config = dict(
    init='xavier_uniform',
    optimizer='adamw',
    beta2=0.99,
)
Rows from block 5 of a small CTC audio transcriber, named by matrix and row number. Rows with one number belong to one neuron. Each number is 200 + 30 x the weight over its row's rms, rounded and kept within 0 to 999. All counts start at 0. After the name is the row's rms in percent of the matrix's.
After each neuron's rows are labels from the 100 clips, of 14976, where the neuron reaches its highest value: "responds to" is what is common among them. Only what is clearly more common there than usual is listed. The data: melodies that start on their tonic, played by one synthesised instrument.
# fc1: MLP up (model.blocks.5.mlp.fc1.weight, 1024x256), inputs 0-127
# fc2: MLP down (model.blocks.5.mlp.fc2.weight, 256x1024, transposed), outputs 0-127

fc1.619,103,182,124,196,190,159,231,161,175,133,230,155,176,208,240,194,207,183,190,176,246,197,134,193,225,219,229,179,178,174,180,261,217,192,146,241,196,188,221,131,159,172,204,176,211,188,211,185,246,184,178,234,165,214,199,210,265,232,199,170,190,191,173,182,255,236,255,202,213,244,220,173,214,200,131,217,222,225,186,230,179,181,247,220,190,218,192,208,227,189,218,196,204,246,225,207,173,203,204,207,186,206,176,180,211,199,214,206,227,224,186,228,217,194,207,181,207,198,212,202,238,222,167,198,168,237,224,164,232
fc2.619,095,171,197,213,250,210,143,159,198,204,192,179,169,234,235,169,266,190,259,179,225,183,174,164,219,180,228,167,237,190,171,267,209,191,183,192,180,176,162,123,149,121,195,203,203,212,190,210,225,212,196,198,174,230,180,206,185,140,212,164,158,157,187,148,150,228,228,214,203,177,179,189,161,193,228,178,177,228,224,165,194,183,235,222,225,210,214,178,183,178,201,160,227,229,196,135,235,164,230,153,237,209,258,213,213,145,238,254,199,243,215,249,133,185,198,170,229,177,235,199,173,159,177,189,193,170,221,177,208
responds to: pace: slow

fc1.397,086,198,234,228,187,194,195,204,248,196,234,186,162,128,191,173,125,217,203,183,235,158,146,264,243,217,227,208,217,190,219,156,171,215,215,236,208,218,239,221,216,265,190,150,175,193,212,198,270,198,189,250,242,189,196,177,208,221,204,189,168,215,194,214,245,163,238,204,207,234,236,199,234,212,206,240,212,227,201,223,172,203,209,185,166,221,235,174,271,188,228,190,208,166,189,204,210,238,163,194,242,162,208,153,166,228,171,197,164,211,207,192,167,235,193,201,184,192,204,164,234,242,200,195,196,228,223,201,220
fc2.397,098,220,228,183,222,140,238,223,175,239,166,177,239,216,252,216,225,134,192,186,170,202,228,191,199,211,189,198,199,155,186,203,201,214,238,192,197,168,159,219,233,160,163,164,185,216,213,161,256,248,212,192,220,160,218,195,180,178,172,210,225,204,262,212,192,234,193,180,216,186,224,158,170,197,203,193,144,202,228,211,215,232,230,237,236,175,226,227,149,219,194,152,211,227,203,217,171,246,199,214,271,172,220,215,169,180,180,251,212,176,187,207,231,174,190,171,203,224,229,128,218,209,209,219,200,185,142,187,209
responds to: the note F#; pace: slow

fc1.682,130,170,155,239,130,194,160,227,201,186,241,233,176,253,223,166,176,194,236,176,230,199,178,242,199,180,192,202,204,195,203,236,223,176,130,179,196,175,179,243,161,187,192,178,206,176,225,158,187,167,158,257,228,199,144,208,236,216,162,172,209,181,148,193,237,203,255,232,195,221,152,162,200,240,166,242,190,194,155,234,196,170,185,253,169,234,223,189,152,217,240,216,207,237,200,122,181,193,201,238,190,196,217,216,212,192,217,242,188,159,225,198,231,214,250,208,181,192,193,235,250,236,192,210,254,206,230,242,172
fc2.682,139,203,219,226,174,197,199,197,217,165,200,160,199,157,195,221,111,191,213,192,231,176,174,236,198,185,160,198,176,225,219,164,204,196,215,190,210,206,251,258,234,234,206,198,196,244,235,183,208,228,162,224,225,154,239,169,204,169,234,238,226,221,277,197,217,185,197,216,187,220,221,173,263,182,203,230,227,226,180,169,199,199,152,220,138,199,185,174,141,166,199,183,219,163,202,212,165,220,142,180,141,246,277,181,144,225,164,204,196,161,188,180,130,182,186,209,200,204,149,215,197,215,270,225,211,204,204,232,189
responds to: pace: slow

fc1.760,106,226,214,215,224,181,228,189,227,198,187,206,231,183,247,198,190,214,210,170,235,193,161,211,225,219,194,217,182,194,184,200,191,204,203,200,170,190,244,179,253,198,209,207,157,208,235,181,225,219,197,228,208,147,243,166,223,215,155,209,208,227,230,200,218,201,208,223,222,190,207,156,225,194,222,244,191,247,221,196,169,201,236,207,194,217,222,170,216,161,187,182,207,188,235,167,194,260,138,189,171,227,208,163,123,222,109,203,169,198,218,195,214,188,260,148,156,188,210,181,237,225,214,193,198,271,194,198,223
fc2.760,092,211,196,160,261,192,210,229,197,194,207,208,176,244,199,166,221,215,180,214,215,181,202,199,197,210,209,180,182,167,213,171,179,175,210,191,206,190,201,200,213,207,181,154,194,186,225,182,211,176,206,176,170,174,207,183,166,193,235,208,161,221,167,201,233,234,158,210,224,229,208,196,209,211,147,160,196,176,271,189,201,199,173,248,176,133,197,211,140,206,242,170,204,227,193,268,199,235,200,170,211,134,193,216,210,207,242,202,210,214,202,176,192,228,171,212,214,169,175,220,161,169,226,250,240,119,201,226,167
responds to: pace: fast; the note D; the note A; the note E

fc1.293,125,185,213,225,217,90,177,190,190,191,117,197,133,237,214,214,220,188,199,242,214,201,236,207,218,181,261,221,209,161,221,182,172,201,233,217,202,181,212,197,219,179,214,166,226,195,223,210,225,168,230,218,212,242,216,229,235,218,215,172,146,149,196,211,235,223,216,228,227,197,239,178,165,182,185,214,195,205,176,263,213,153,152,172,224,194,203,192,171,147,242,198,204,162,200,173,177,211,219,146,245,157,223,183,202,196,192,165,210,186,239,185,173,211,198,202,173,196,244,227,185,202,225,175,221,213,197,218,168
fc2.293,130,200,157,220,221,188,221,180,168,194,181,182,148,200,212,188,135,208,197,226,167,222,202,215,148,172,202,189,147,231,185,199,176,215,185,210,133,191,228,161,163,232,201,211,207,172,258,209,200,207,235,197,180,219,215,236,224,248,212,214,191,223,144,191,207,209,146,197,225,192,186,149,221,180,211,206,204,201,172,238,208,196,168,191,188,204,160,228,167,179,191,222,204,167,229,170,231,187,161,196,195,241,221,238,242,237,187,179,150,203,221,188,193,240,188,243,178,165,220,198,170,155,279,171,196,185,200,241,174
responds to: pace: fast; the note D#; the note G#

fc1.175,116,200,195,215,125,140,189,210,197,242,230,208,201,178,197,157,173,200,207,164,215,210,244,258,225,178,179,238,204,221,251,141,197,198,206,236,163,161,203,244,222,203,194,215,192,221,221,152,145,126,218,214,227,137,159,222,201,163,178,211,210,208,199,208,206,164,212,209,223,201,174,175,223,189,175,201,226,166,178,227,188,222,171,248,173,208,205,199,164,172,219,238,193,221,167,195,135,232,187,236,179,202,201,137,179,238,146,213,191,176,228,174,180,190,171,208,170,191,150,244,249,219,222,176,213,216,196,231,220
fc2.175,126,204,191,203,275,207,254,179,202,203,173,175,223,191,231,213,225,223,239,223,207,198,213,208,220,206,213,192,201,198,187,180,197,232,242,192,231,238,197,221,228,230,211,167,133,219,205,186,233,188,213,232,190,135,266,185,198,162,203,238,181,172,205,216,171,223,138,200,191,176,220,196,224,167,213,248,178,195,244,183,192,219,218,220,149,183,182,189,116,202,176,193,245,156,250,187,246,256,123,220,197,214,268,182,120,210,143,186,192,205,203,198,178,221,193,204,177,164,269,156,192,156,222,189,228,211,165,209,197
responds to: pace: slow

fc1.541,028,176,200,183,160,236,214,185,175,157,248,261,261,193,200,209,190,245,190,244,227,190,198,214,212,181,191,250,217,184,170,174,223,185,182,232,205,197,206,153,244,144,168,182,179,237,219,224,161,237,227,235,210,226,179,248,200,181,180,150,195,173,170,239,203,196,190,191,208,191,195,196,192,245,127,194,177,181,272,196,218,203,169,183,214,196,217,190,224,245,166,135,166,265,216,225,238,213,234,163,222,196,159,211,193,246,242,218,258,237,214,195,223,214,233,170,175,189,193,216,207,174,191,273,220,225,166,192,218
fc2.541,030,160,218,209,256,193,202,270,268,214,174,170,191,205,157,219,151,207,219,188,149,185,179,192,177,182,194,200,205,256,264,201,195,197,218,199,204,140,221,193,161,196,244,193,206,221,163,177,229,159,129,202,214,173,183,165,230,211,198,226,252,260,254,192,199,189,187,189,188,226,170,216,256,214,157,215,203,222,164,181,233,239,139,202,179,216,198,239,168,197,196,203,227,241,218,178,199,206,218,195,237,229,187,193,159,139,212,186,153,177,147,187,209,184,224,181,183,259,175,236,218,194,199,215,208,186,238,239,168
responds to: pace: slow

fc1.44,108,220,197,206,259,188,204,155,187,146,220,151,197,147,209,216,227,229,215,197,250,212,156,187,252,215,218,179,202,181,184,251,191,233,193,220,172,241,217,130,199,181,227,181,191,183,233,227,270,207,215,236,207,223,215,184,220,202,175,199,204,169,212,192,199,221,212,207,180,208,204,175,214,234,207,200,219,242,242,202,193,160,317,197,215,258,197,166,260,169,216,185,197,189,234,176,216,234,146,183,224,207,197,190,170,198,166,163,175,218,166,219,214,177,253,173,167,209,214,170,203,190,154,168,164,215,160,150,179
fc2.44,114,225,212,156,208,170,271,259,181,259,174,204,202,193,208,220,172,219,197,225,179,194,201,246,182,243,163,207,187,167,196,194,166,199,253,170,177,184,168,216,224,184,201,183,168,199,244,168,272,220,228,222,180,173,273,218,186,192,218,213,186,271,209,188,228,206,210,208,195,186,222,115,188,179,231,230,172,180,223,198,199,222,183,248,194,173,179,178,128,208,194,188,251,185,193,189,180,238,149,212,205,191,214,203,166,212,156,195,182,203,231,149,207,206,163,184,111,197,190,196,218,198,223,234,174,190,178,192,198
responds to: pace: fast

fc1.224,111,171,189,184,185,191,192,195,236,285,181,195,225,182,161,184,163,199,226,209,174,207,217,229,209,216,200,227,197,196,225,154,198,192,222,192,203,213,206,268,209,225,268,187,152,184,207,197,146,151,199,276,221,197,210,213,196,221,191,185,203,194,185,242,204,145,185,231,213,211,171,174,260,217,194,215,246,235,178,235,181,210,206,209,193,214,199,194,168,192,259,241,181,175,193,180,224,244,177,220,177,192,248,135,182,269,198,195,176,196,236,225,155,197,196,198,169,174,265,200,213,192,199,177,214,215,230,238,192
fc2.224,112,206,211,202,243,196,190,216,201,177,235,147,158,221,197,180,198,205,152,183,200,168,183,179,192,264,190,226,208,185,197,196,183,176,183,227,180,189,179,179,169,168,169,203,182,216,194,183,218,259,218,208,200,260,190,208,172,236,226,197,186,183,195,185,214,187,185,183,261,156,203,176,177,170,206,223,152,183,251,216,204,251,174,198,243,192,216,187,233,200,182,196,153,260,205,186,213,244,246,190,266,141,147,215,225,139,215,200,243,205,231,198,225,247,182,192,210,195,223,175,194,231,146,178,219,190,193,175,178
responds to: pace: slow; tonic: D#

fc1.86,026,177,180,259,205,216,203,194,263,240,199,212,194,220,225,218,238,170,174,196,179,156,140,195,177,180,192,183,215,221,195,217,172,181,141,213,210,182,125,191,153,206,174,164,186,205,202,204,148,185,197,146,192,234,210,218,127,189,197,153,175,204,190,184,183,213,234,156,247,179,174,158,131,195,178,204,178,234,229,187,212,216,241,160,184,183,205,220,159,208,177,258,170,180,222,220,211,125,204,175,210,164,235,200,195,223,159,206,178,176,249,222,218,169,218,208,172,206,174,196,187,193,195,225,227,210,193,192,234
fc2.86,031,204,250,148,186,201,198,237,187,169,190,216,180,200,203,165,211,269,155,191,238,250,200,223,197,225,182,223,182,208,177,173,204,193,242,222,220,184,250,208,235,167,219,241,202,192,192,138,212,236,191,242,238,190,132,155,182,226,190,156,264,167,175,192,281,177,197,203,232,157,229,222,282,188,182,239,249,196,192,208,232,242,214,226,161,199,221,224,235,166,215,199,199,234,178,241,237,216,158,248,241,252,211,188,237,221,239,174,180,245,181,171,171,207,211,202,221,150,261,197,219,156,192,160,205,183,213,230,174
responds to: the note F#; the note B; square lead; tonic: B

fc1.602,117,229,247,241,165,208,193,224,237,258,191,238,181,212,197,165,134,183,257,186,132,207,210,214,188,182,164,209,221,197,242,160,167,169,217,186,180,206,219,272,212,202,200,171,161,177,176,179,194,188,191,243,206,197,206,214,196,208,194,224,195,213,192,285,214,143,175,181,189,204,216,205,193,238,202,224,197,257,186,190,172,212,185,205,167,268,220,183,216,192,245,171,166,204,180,162,229,250,223,185,245,169,238,194,176,252,219,208,186,177,227,249,169,186,242,215,215,170,253,177,168,209,229,208,231,172,169,246,200
fc2.602,126,205,189,157,160,215,205,256,173,198,232,233,228,204,181,182,269,192,175,191,203,194,217,182,169,198,223,187,210,208,191,220,179,187,176,227,211,202,194,207,166,148,171,218,228,208,165,179,189,188,163,175,194,266,169,190,200,245,223,173,201,280,198,180,181,197,232,170,211,161,215,213,159,204,212,174,209,143,178,211,190,165,193,201,196,246,234,222,228,201,174,225,136,244,200,212,185,149,269,193,235,205,122,218,265,191,272,220,211,196,195,228,240,192,202,192,215,183,173,196,172,209,103,238,204,177,227,171,211
responds to: pace: slow; pink noise

fc1.103,023,184,205,198,231,208,164,203,215,242,166,234,156,210,218,187,237,134,165,221,231,213,196,192,200,163,197,196,236,188,189,182,200,167,223,219,151,189,196,128,190,139,204,175,181,188,205,152,167,180,238,173,171,235,207,222,156,230,229,173,236,191,110,197,175,281,204,116,227,225,156,222,203,230,192,220,208,178,205,205,195,260,186,188,219,169,225,184,183,214,202,218,210,153,202,193,156,218,204,212,234,236,189,193,227,212,148,177,172,212,205,163,140,158,204,176,173,224,211,187,208,302,178,254,207,238,214,202,173
fc2.103,030,203,206,231,201,293,202,228,190,145,209,248,186,176,220,219,202,256,211,183,150,226,196,198,238,236,193,220,185,162,153,206,183,227,164,219,195,203,176,194,229,209,144,156,222,170,180,201,150,169,208,230,195,212,184,167,185,179,209,152,172,179,204,206,195,161,245,237,236,111,206,190,247,175,186,196,191,201,204,169,187,216,245,216,195,223,233,143,200,190,151,212,189,217,159,221,244,176,195,208,197,217,210,169,196,205,228,166,238,206,198,204,180,259,150,193,215,221,216,243,239,182,224,231,261,197,234,188,173
responds to: pace: fast